From a checkpoint of a small sound classifier: held-out accuracy 92%, 24.3 epochs.
Rows from block 2 of a small sound classifier, named by matrix and row number. Rows with one number belong to one neuron. Each number is 128 + 24 x the weight over its row's rms, rounded and kept within 0 to 255. All counts start at 0. After the name is the row's rms in percent of the matrix's.
After each neuron's rows are labels from the 100 clips, of 14976, where the neuron reaches its highest value: "lies over" is the class under the peak. Only what is clearly more common there than usual is listed. The data: single English command words and digits, spoken by a formant synthesiser in many voices. In brackets: how many of the 100, against the usual share in percent.
# fc1: MLP up (model.blocks.2.mlp.fc1.weight, 576x192), inputs 144-191
# fc2: MLP down (model.blocks.2.mlp.fc2.weight, 192x576, transposed), outputs 144-191

fc1.92 099 [151 118 105 135 151 113  95 163 129 134 102 148 123 104  98 107 150  89 148 136 133 114 110 123 109 164 106 130 105 113 132 102 159 128 129 143 136 125 136 148 124  73  99 122 133 188 123  99]
fc2.92 101 [138  94  81 111  86 116 139 118 205 134 177 101 101 109 130 135 130 144 103 123 129 115 159 128 112  81 123 112 142 105 158 143 125 153 129 139 122 162 106 148 159 115 116 171 127 102 175 125]
lies over: /s/ (84 vs 3.1)

fc1.480 053 [141 116  76 133 136 132  95 169 110 102 104  98 191 113 135  87 154 131 113 108 105 157 126 122  90 119 146  87 130 159 145 129 119 153 104 140 139 146 122 112 172 161 142  99 130 125  91 128]
fc2.480 048 [122 154 110 130 159  68 114 132 124 118 122 139 132  77 103 109 154 167 157 129 116 129 141 102 104 116 117 137  94  55 164 128 100 163 165 129 119 120 135 112 160 125 148 119 142 108 136 129]
lies over: /k/ (45 vs 2.5); /t/ (41 vs 3.6)

fc1.573 139 [199 157 133 158 119 126  94 120 134 148 130 138 149 140 144 165 106 139 137 111 105 148 111 152 115  99  89 114 118 121 152 100 137 103 107 150  96 106 114 145 107 122 158 116 117 157 129 148]
fc2.573 127 [170 155 107 129 136 145 108 170 119 151  86 113 147 108 152 122 132  80 112  99  99  98 168 109 115 123 113 107 136 131 101 117 150 131 110 119 134 112 189 163 134 114 142  90 158 146 143 130]
lies over: /p/ (62 vs 2.7)

fc1.95 123 [ 90 150 135 141 135 150 139 142 125  93 132 123 130 158 143 146 109 145 109 100 153 123 135  83 120 121 148 138 166 137 136  87 157  83 131 120 137 153 142 161 116 105 150 174 126 131  98 101]
fc2.95 119 [120 149 125 127  63 131 143 120  77 120 149 124  94 121  96 118 127 156 108 124 120 139 152 120 151  80 174 152 128 152 101  77 136 130 103 115 133 119 143 102 132 106 174 108 144 130  82 133]
lies over: /p/ (32 vs 2.7)

fc1.145 115 [124 167 160 167 131 175  98 157 152  90 101 147 103 118 129 154 116  88 137 192  82 119 122  92  91 135 130 124 137 144 126 159  78 114 134 101 120 135 138 172 135 118 139 111 133 155 106 148]
fc2.145 115 [132 145 101 137 102 132  97 109 139 123 113 146 152 122 108 108 124 143 108 128 141 180 150 155 100 161 152 120  92 109 117 151  85 136 129 146 148 123 142 165 198 131 125 138  87 140 126  67]
lies over: silence (95 vs 45.1)

fc1.6 141 [147 122  69 148 125 104 144 117 155 105 101 118  97 156 121 133 125 107  98 146 144 107 147  97  57 104 110 175 107 174 107 100  94 121 101 122 102  53 117 113  85 151 175 118 128 118 156 127]
fc2.6 124 [139 172 118 158 150 115 147 125 155 151 137 117 123 132 131 150 110  87 119 114 124  83 109  98  87 118  90 110 119 165 112 113 147 135 138 128 117  78 155 121 114 122 144 122 130 144 113 116]
lies over: /f/ (43 vs 1.7)

fc1.465 126 [117  84  68 111 120 136 100 109  96 136 139 115 126 143 118  87 122  84 141 195 167 114 175  99 113  97 103 117 108 153 104 100 119 148 151 123 117  99  86 111 120 121  95 139  92 135 112 122]
fc2.465 126 [132 142 104 121 132 112 130 134  60 151 100 150 157 166 109 139 146 175 149 133 100 111  87  99 145 133 169  70  97 132 162  76 126 128 136 114 128  74 149 155  99  96 112 140 139 148 111 165]
lies over: /k/ (26 vs 2.5)

fc1.148 132 [145 136 129 147 117 157  98 172 132 104 104 130 114  88 151 116  88 135 116 135  72 140 104 126 135 143 102 114 124 151 141 123 123 149 154 127 142 121  96 114 152  99 150 124  89 146 135 172]
fc2.148 145 [148 151 130 149 101 135 174  79 200 168 116 141 139 111 104 158 132 130 120 181 164 131 152 153  99 134 168 131 122 137 127 114 124 132 166  95 110 140  96 122 122 131  81 130  77 180 137 144]
lies over: silence (75 vs 45.1)

fc1.432 146 [141 114 172 101 151 219  88 160 160 129 144 126 126 133 124 153 114 139 127 176 128 126 122 121 142 169 139 153 128 119 179 128 109 127 147 139 127 120 103 143 142  99 156 107 137 141 114 123]
fc2.432 147 [102 131 121  94 119 149 156 135 134 140 114 126 116 130 125  89 117 143  87 139 126 167 161 124  99 157 128 136 133 134 123 113 116 129 140 101 138  70 110 128 156 127 123 137 121 121 128 102]
lies over: /k/ (37 vs 2.5)

fc1.369 123 [102 131  92 140  96 125 147 139 154  91 108 137 127 133 106 131 149 135 102  91 138 129 108 159 112  96 150 154 150  95 124  92 113 122 113 138 135 114 132 107 149 133 149 126 128  92 132 150]
fc2.369 121 [163 142 130 121 102 119 111 123 131 100  94 119 138 112 125 142 117 112 173 143 103 133 158 141 126 128 150 153 119 164 104 175 152 151 121 112  83 161 138 142 131 169  83  68 143 139  87  95]
lies over: /oʊ/ (27 vs 4)

fc1.565 078 [117 109 121 129 133 165 132 122 151  94 151  96 146 134 121 136 121 101 116 150 122 149 107  98 107 124 112 136  88 203 141 133 128  87 126 122 109 131 137  98 129 133 148 116 149 117  81 138]
fc2.565 067 [ 90 117 148 126 146 114 115 131 125 141  93 133  98 179 113 128 116 121 107 114 137 125 171 127 124 145 116 106 208 115 121 190 155 147 119  94  97 132 117  91 123 132 159 135 136 130 122  81]
lies over: /k/ (81 vs 2.5)

fc1.443 053 [127 118 155 154 118 113  90 169 141 112 122 125 109 121 120 128 104 142 145 159 106 109 111 149 104 108 177 155 116 159 120 148 135 118 121 164 146  79 142 150 122 196 142 109  86 132 124 127]
fc2.443 058 [126  81 140 169 149 134 153 148 109 145 126 124 148 106 140 153 154 165  83 110 131 143 143 158 127 143 112 118 113 196 148 118 147 126 135 107 131 125 121 106 119 142 112 163 104 157  60 156]
lies over: /tʃ/ (45 vs 0.7)

fc1.64 080 [137 144 122 130 130 146  98 121 142 122 138 122 125 120 146  75 124 211 122 156 153 108 112 111  72 126 114 139 141 172 156  96  91 157 150 160 124  96 141 133 145 128 141  83 107 105 120 115]
fc2.64 085 [133 159 129 152 129 124 102 102 130 154 108 132 130 129 100 132  91  72 138 112 114 139 157 153 107 128 113 183 120 110 131 116 157 123 136 111 127 120 123 166  97 121 113 107  97 149 138 114]
lies over: /f/ (32 vs 1.7)

fc1.368 101 [113 146 146 156 139 122 142 145 120  78 158 112 121  96 117 120 114  91 129 139 102 103 131 138  93  71 138 124 115 165 138 156 128 148 170 167 153 110 163 130  96  73 186  86  99 119 107 121]
fc2.368 081 [146 154 134 138 169 132 140 141  91 100  87 140 137  99 134 139 138 120 141  99  95 154 102 147 112 129  55 105 100 142 126 133  80 126  84 113 113 158 132 137 111 101 100 138 148 142 139 106]
lies over: /oʊ/ (45 vs 4)

fc1.321 140 [113 109 200 150 133 121 116 131 127 130 112 129 144 156 105 162 155 126  96 123 161 110 141 137 105 122 130 107 118 158 107 154  85 126 188 105 149 125 132 135 178 117  68 130 116 131  94  91]
fc2.321 142 [ 94 106 148  75 149  99 139 134 128  99  98 148 149 134  88 158 170 146 132 138 164 117 106 108 170 146 112 135 141 111 110 150 128 127 150 139 114 148 100 116 159 105  73 119  86 129 125 179]
lies over: /oʊ/ (39 vs 4)

fc1.53 098 [196 147  93 121 132 163  90 115 163 108 118 135 153  99  44 145  98 105 170 185  96 123 108 137 110 130 134 110 143 118 110 112 161 136 140 116 140 167 158 117  93 143 136 130 135 127 119 177]
fc2.53 087 [ 87  99 122 168 112 138 104 125 130 132 120 109 165 141 122 122 122 142  99 118 122 151 176 142 108 148 137 116 157 143 154  89 142 139 118 159 142 167 146 134 118 127 154 127 132 111 129 104]
lies over: /ɝ/ (32 vs 2.9)

fc1.39 119 [145 106 117 136 170 149 146 140 107  93 132 161  98 145 128 150 135  92 107 129 149 124 111 115 119 135 103 102 131 126 161 137 127 129 105 125 144 143 160 159 136 100 167  85 171 152 158  89]
fc2.39 111 [140 163 112 112 183 106 135 115 150 109 120  87 146 148 127 102 141 126 181 102 137 108 175 114 122 114 153 145  92 125  80 146 138 109  79 121 136 117 132  81 149 101 164  80 112 117 112 127]
lies over: /u/ (30 vs 1.2)

fc1.570 073 [132 125  82  98 154 164 104 120 142 111 128 132 139 125 126 133  77 112 171 189 149 127 131 125 134 138 167 151 110 167 146 129  97 104 169 134 149 147 154 112 139 124 112 116 110 161 115 133]
fc2.570 052 [111 138 151 113 211 135 138 127 169 115 145 127  98 130 112 125 180 111 162 115 125 122 138 148 142 134 117 165  84 132 114 125 111 116 127 132 138 133 146 137  91 131 128 144 146 171 146  83]
lies over: /s/ (37 vs 3.1)

fc1.179 069 [105 107 143 163 137 134 144 145 152  83 124 111 118 103 109 123 108 118 144 117 174 101 157 102 139 136  83 184 131 116 143 121 182  97 105 148 126 102  93 132 140 146 109 133 160  92 143  97]
fc2.179 068 [141 134 184 121  95 134 127 118 102  79 133 119 112  95 124 112 100 118 167 140 165 140 129 126 123 120  76 135 121 116 136 127 143 126 152 148 111 101 128 141 145 141 125 154  95 167 142 100]
lies over: /l/ (26 vs 2.4)

fc1.222 131 [103 159 170 156 141 139 108 126 119 140 154  91 121 121 151 124 123 144  81 114 125 127 175 148 183 153 126  99 146 143 143 111 123 136 129 120 179 142 117 152 157 132 120  77 105 103 121 157]
fc2.222 134 [141 126 159 123 147 131 128 146 174 144 130  97 115 144 115 153 112 146 154 137 121 105 154  68 106 118 158 158 119  94 113 160 137 137 155 136 117 112 110 133 151 107  70 119 137 131 101 165]
lies over: /aɪ/ (26 vs 3)

fc1.433 123 [131 140 140  99  99 116 183 158 151 129 140 166 157 117 137 131  81 116 168 102 109 128 108 115  89 152  99  95 171 123 111 104 125 151 120 111 164 132 130 130 120  85 143 129 122 128 141 180]
fc2.433 134 [120 145 193 154 118 120  90 123 131 104 108 147  88 127 131 126  91  75 118 135 128 119  44 132 117 108 113 138 148  83 115 134  84 164 136 130 124 160 146  64 143 116 109 127 113  86 125 133]
lies over: /n/ (32 vs 2.3)

fc1.72 120 [138 114 148 151 181 155 142 141 100  96 113 143 154 110 137 152 163 138 127 168 131 129 107 101  92 101 123 116 126 114 124 140 166 130 145 125 132 147 126 130 114 133 143  93 145 151 141 142]
fc2.72 120 [126 154 134  96 104 133 120 129 125 131  89  95 141 110  99 108 136 112 137 126 124 134 136 112 134  90  85 126 135 163  69 101 144 140 138 167 167 158 164 123 103 107 149  62 162 146 135  94]
lies over: /u/ (28 vs 1.2)

fc1.280 091 [113 176 127  92 117 101 110 117 146 102 153 144 135  89 151 112 128 171 152 155 152 116 138 114 102 154  92 120 155 152 122 141 143 105 165 119 132 129 153 167 133  96  89 115 121 169  93 127]
fc2.280 094 [133 152 124 139 142  93 149 120 167  89 125 157 121 131 171 149 120 105 114 149 134 132  92 120 131 131 147 148 145  99 138 117 146  91 136 129  87 119 123 158 125 115  99  84 123 152 146 131]
lies over: /p/ (32 vs 2.7)

fc1.175 150 [146 180 105 119 100 140 115 166 170 120  81 130 153 124 115 129 101 135 127 165 108 129 168 131  96  95 144 129 142 135  97 115 146 145 119 124  96 144 129 159 147 111 126 152 127 150 106 135]
fc2.175 170 [150 138 134 106 150 131 113 136 139 123 132 104 161 122 145 111 124 116 105 116 104 109 128  97 145 120 202 110  74 142  96 110 162 132 117 123 141 169  96 103 128 123 102 143 166 114 136 105]
lies over: /oʊ/ (39 vs 4); /ɝ/ (25 vs 2.9)

fc1.136 120 [ 96 133 145 150 160 131 131 140 167  89 124 103 105 136 123  97 154 139 148  94 133 134  94 128 140  94 123 113 117 113 136 116 161 120 137 113 146  97 144 168 151 120 197 121 129 102 106 168]
fc2.136 131 [104 141 128 126 137 159  94 143 143 117 154  93  89 109 150 125 123 133 112 164 121 118 139 131 110 135 102 145 141  62 161 103 156  77 141 143 149  94 162 125  70 122 129 107 143 116  86 118]
lies over: /n/ (27 vs 2.3)

fc1.235 094 [143 153 124 144 154 168 129 147 140  68 123 147  98 128 139 141 135 128 136 124 102 119 116 132  70  87 145 123  97 173 136 132 107 102 126 180 138 143 115 133  96 103 142  84 168 145  95 122]
fc2.235 103 [148 110 108 115  80 127 104 123 169 123  80  99 125 120 124  74 146 145 137  98 121 107 103 130 107 131 127 109 126 115 137 132 165 128 109 116 121 181 118 113 134 123 148  98 115 155 124 158]
lies over: /u/ (26 vs 1.2); /oʊ/ (25 vs 4)

fc1.499 092 [106 131 105 114 135 131 140 128 152  87 127 132  97 114 152 110 119 143 174  98 108 122 174 117 113 122 160  55 152  97  66 120  88 169 129 123 123 141 131 173 163 137 121 124 114 154 149 211]
fc2.499 099 [130 141 109 140 139 129 114 109  96 136 121 137 147 109 113 141 107 112 119 152 150  98  89 105 138 170 140 108 193 148 127 128 135 123 127 150 146 136 117 173 105 138 136 125 116 173 102  90]
lies over: /n/ (35 vs 2.3)

fc1.440 115 [133 124  89 125 111 142 146 149 137  90 135 116 104 138 132 129  83 153 156  94 137 112 141 119 116 111 154 100 123 186 147 124 107 122 131 130 150 140 122 129 133 125 125  96 157 209  70 102]
fc2.440 114 [115  81 127  86 171 104 154 116 134 153 123 136 135 140 145 135 118  90 147 131 133 129 140 180 115 117 106 176  92 135 102 115 149 109 151 119 110 124 168 115 104 127 161 127 152 127  96  64]
lies over: /t/ (30 vs 3.6)

fc1.114 115 [128 176 122 185 143 143 110 147 106 141 121 158 119 122 104 116 139 152  90 106  94 120 146 101 138 148 117 167 133 157 136 149 142 157 125 123 165 116 156 140 158 116 105 117 127 139 142 110]
fc2.114 112 [141 127 157 111 140 125 142 161 135 113 108  90 133 139 102 143 179 150 132 108 136  95 147 167 148 130 148 126 126 127 104 107 114 126 124 119 127 120 113 133 176 119 124 122 115 136 107 139]
lies over: /ɛ/ (26 vs 2.9)

fc1.341 141 [ 92 163 169 117 120 141 144 118 171 111 131  96 167 116  96 114 118 149  99  93 184 120 152 139 126 150 146 102 143 174 113 149 140 142 156 122 146 131  91 138 140 106 104 100  83 126 108  42]
fc2.341 140 [123  94 177  70 136 108 141 155 146 103 114 112 135 138 130 128 162 117 123 130 187  99 112 143 136 131 139 136 149 103 123 140 145 137 142 152 121 115  98 120 161 146 118 159 104 117 150 159]
lies over: /ɝ/ (26 vs 2.9)

fc1.69 145 [114 121 127 121 112 109 141 131 143 140 132 163 112 128 122 143 115  90 130 134 133 120 160 144 126 138 136 140 155  81  92 171 124 115 132 156 139 144 140  96  75 121  96 119  94  92 144 111]
fc2.69 117 [137 124  81 180 125  51 172 108  85 100 132 124  85 144 137 139 128 144 154 143 151 155 136  85 126 122 120 137 133 137 129 150 124 127 128 139 158 170 120 137 138 124 107 151 156 162 104 104]
lies over: /t/ (28 vs 3.6)

fc1.347 097 [129 149  63 172 139 134 133  93 135  94 103  94 114 145 110 124 129 127 117 149 112 124 152 126 121 139 112 165 148 123 165  98 145  88 102 112 142 113 137 111 109  92 160 122 108  77  78 109]
fc2.347 098 [123 124 113 153  71 110 152 107 145 109 165  97 155 108 121 115 101 131 141 128 100 134 142 121 146  98 140 151 142 138 144  79 100 115 141 114 118  94 141  87 116 114 135 112 124 143 133  92]
lies over: /p/ (27 vs 2.7)

fc1.505 116 [104  83 110 166 149 110 126 106 153 123 114 100 106 133 100 120 170 126 128 151 126 130  86 112  99 147 115 141  90 107 131 163 132 160 151  97 135  66 100 131 146 118 125 143 127 148  70 133]
fc2.505 120 [131 127 154 148 101 142 130 144  75 107 126  72 114 105 117  98 126 157 109 128 121 134 143 155 128 126 121 123 152  77 129 141 154  73 123 139 107  94 136 155 113 122 137 101 131 114  71 103]
lies over: /l/ (48 vs 2.4)

fc1.217 098 [117 117 112 127 143 115 155 157 121 128 152 129 116 134 208 139 138 104 104 107 117 109 142 131 103 117 144  96  84 135 136 117  91 101 151 158 114 137 128 121 117 117 125 119 158  97 180 167]
fc2.217 095 [101  97 125 132 116 101 146 143 121 141 111 138 148 190  83 128 117 133 122 122 133  74  91 141  92 147 119  86 116 120 129 128 113 118 122 152 158 153  89 131 135 134 129 131 124 106 153 126]
lies over: /ɝ/ (29 vs 2.9)

fc1.52 127 [152 124 147 157 153 153 103 130 150  92 126 143 117 148 123 149 136 143 106 180  88  97 119 122 122 108 139 107 132 159 106 133 140  98 126 143 129 105 131 181 141 100 156 154 104 125 142 140]
fc2.52 140 [ 81 120  92 121 136 122  84 125 125 180 113 142 125 162 150 135 116 108 146 110 119 131 159 149 158 184 107 127 160 126 131  86  75  89  85 115 162 146 131 158 104 108  97 126 115 142 126 143]
lies over: /tʃ/ (76 vs 0.7)

fc1.498 141 [129 113 107 111 124 145 114 153 113 112 110 136 114 131 155 155  93 125 125 185 105 108 135 127 135 137 178 136 108 112 114 156 135 125  93 117 119 143 114 163  87 120 161 122 128 123 175 138]
fc2.498 158 [139 163 110 118 138 101 143 119 140 116 116 160 157 139 136 111 129 147 128 151 137 143 166 122 116 141 138 179 126 134 124 127 136 117 116 116 152  73 126 161 161 129 129 143 146 152 131 123]
lies over: /h/ (34 vs 0.3)

fc1.413 120 [154 138 127 105 126 159  97 134 100  85  91 136 136 127 115 149  91 169 132 122 169 129 118  98 129  87 105 132 141 175 124 164 121 120  96 117 175 118 142 116 155 124 147 119  83 117 106 169]
fc2.413 136 [142 131 140 107 109  98 134 139 140 117 139 134 157  83 168 157 119 132  82 146 145 145  70 144 149 109 114 161 135 134  89 120  97 106 129  98 149 119  96 141 106  85 134 161 154 116 130  73]
lies over: /ɝ/ (28 vs 2.9)

fc1.362 091 [126 118 155 135  97 163 151 160 147  67 134 163 146 123 107 144 136 130 101  91 135 125  97  86 147  79 139 148 106 136 147 102 104 138 100  89 132 128 124 150 109 137 122  94 113  96 138 136]
fc2.362 094 [153 131 148 157 167 139 122 136 137 144 111 118 104  79 142 116 113 131  68 139  75 100 130 173 125 133 113 112 112 171 137 114 156 137 140 104 123 155 104 138 122  98 105 114 101 127 153  97]
lies over: /oʊ/ (35 vs 4)

fc1.122 144 [122 129 137 183 131 161 131 137 139  73 115 118 187 112 154 137 108 109 173  67 152 140 118 141  82 106 121 125 129 118 142 150 158  90 149 152 156 113 105 153 102 121 146 154 131 132 124 143]
fc2.122 135 [117 129 140  92 110 141 150 148 151 134  90 115 137  94 109 140 102 169  87 121 133 119 122  88 104 126 138 164 113  96 126 152 147 105 149 120 132 142 148 143 129 129 108 125  98 114 170 159]
lies over: /k/ (34 vs 2.5)

fc1.361 143 [156 146 131 206 103 133 138 116 125  89 121  75 148 115 134 118 139 170 117 155 128 123 128 119 140 120 120 160 145 124 127 119 164 115 115 126 164 146 118 104 100 123 119 139 139 127 153 116]
fc2.361 140 [105 143  84 131 110 116 153 135 139 162  97  66  86 132 134 116 145 107 130 135 128  91 153 100 113 111  82 121 128 100 142 128  95 100 105 130 131  92 191 111  92 123 149 108 137 109 145 102]
lies over: /p/ (61 vs 2.7)

fc1.500 143 [137 119  95 125 155 130 112 127 166  68 137 157 133 126 131 145 138 136 151  95 142 107 101 106 111 119 102 164 146 118 154 125 144 107 153 146 156 179 140 136 105  98 145 125 114 165 142 127]
fc2.500 150 [ 96 129 111 119 160 110 145 123 149 152 110 108 117 150 151 104 138 142 154 110 129 164 101 127 145 126 120 150  90 112 122 122 141 110 165 138  94  96 150 127 110  92  97  98 155 127 132 127]
lies over: /k/ (46 vs 2.5); /t/ (39 vs 3.6)

fc1.569 133 [119 101 116 146 111 131 111 125 141 141 135 110  93 134 154 123 133 124 110  88 123 136 120 100  84 114 119 157 176 137 116  79 126 108 128 120 127  83 136 134 129  87 143 138 116 159  79 193]
fc2.569 124 [135 162 127 113  91 159 122 148  98  98 154 114  58 130 129 126 138 148 112 153 168 139 140 154  82 119 160 141 194 149 132  89 137 134 144 120 110 111 146 107 108 163 129 128 135 160 150 113]
lies over: /f/ (49 vs 1.7); /s/ (31 vs 3.1)

fc1.404 064 [146 109 117 151 117 153 128 195 108 123 139 111 101 135 124 120 141  91 151 127 101 115 133  95 146  68 127 107 130  97 115 138 151 129 135 146 114 144 148 124 131 107 129 122 143 142 128 122]
fc2.404 065 [130 184 131 111 123 133 174 162  94 143 164 125 194 130 109 130  85 137  87 125 155 139  78 138 143 142 149  90 126 130 149 103  90 141 127 124 104 146 154 103 141 124  94 143 119 130 146 172]
lies over: /oʊ/ (28 vs 4); /ɝ/ (27 vs 2.9)

fc1.509 132 [126 116 128 183 125 147 125 109 125 138 150 108  95 148 152 144 121 108 128 150 140 133 131 131 126  86 134 166 157 127 107 153 103 128  84 116 143  90 116 123 166 106 144 139 160 149 111 159]
fc2.509 116 [157 120 173 115 126 118 148 123  99 129 113 139  91 108 110 124 120 192 134 134 144 124 119  95 122 151 180 118 150 166 119 106 136 138 151 111 123  75 161 143 162 129 170 118 115 138 119 116]
lies over: /f/ (37 vs 1.7)

fc1.339 151 [123 123 153 133 130 126 122 171 101 134 139 139 132 154 107 159 137 118 141 145  85 135 105 108 147 222 100 131 134 118 111 124 142 157 118 170 140  90 105 138 128 102 128 132 146 136 150 147]
fc2.339 152 [129 155 115 122 114 116 137 141 149  94 187 133 101 128 166 117 162 134 141 177 108 107 158  92 131 161 157 128 109 118 118 107 107 143 116 143 150 101 127 173 117 124 134 145  93 128 125 116]
lies over: /s/ (87 vs 3.1)

fc1.481 115 [148 132 121 111 138 152  86 158 133 123 127 124 128 152 142 121 134 121 115 184 134 120 151 120 147 119 131 129 137 192 157 111 141 134  71 155 131 151 121 104  82 120 109 146 117 164 124  66]
fc2.481 118 [150 138 120  95 124 162 140 113 140  89 120 106 163  77 127 103 149 105 124 125  73 114 147 102 110 100 127  90 114 141  93 110 133 151  97 106 106 169 151 125 146 147 165  83 121 140 126 108]
lies over: /k/ (38 vs 2.5); /t/ (35 vs 3.6)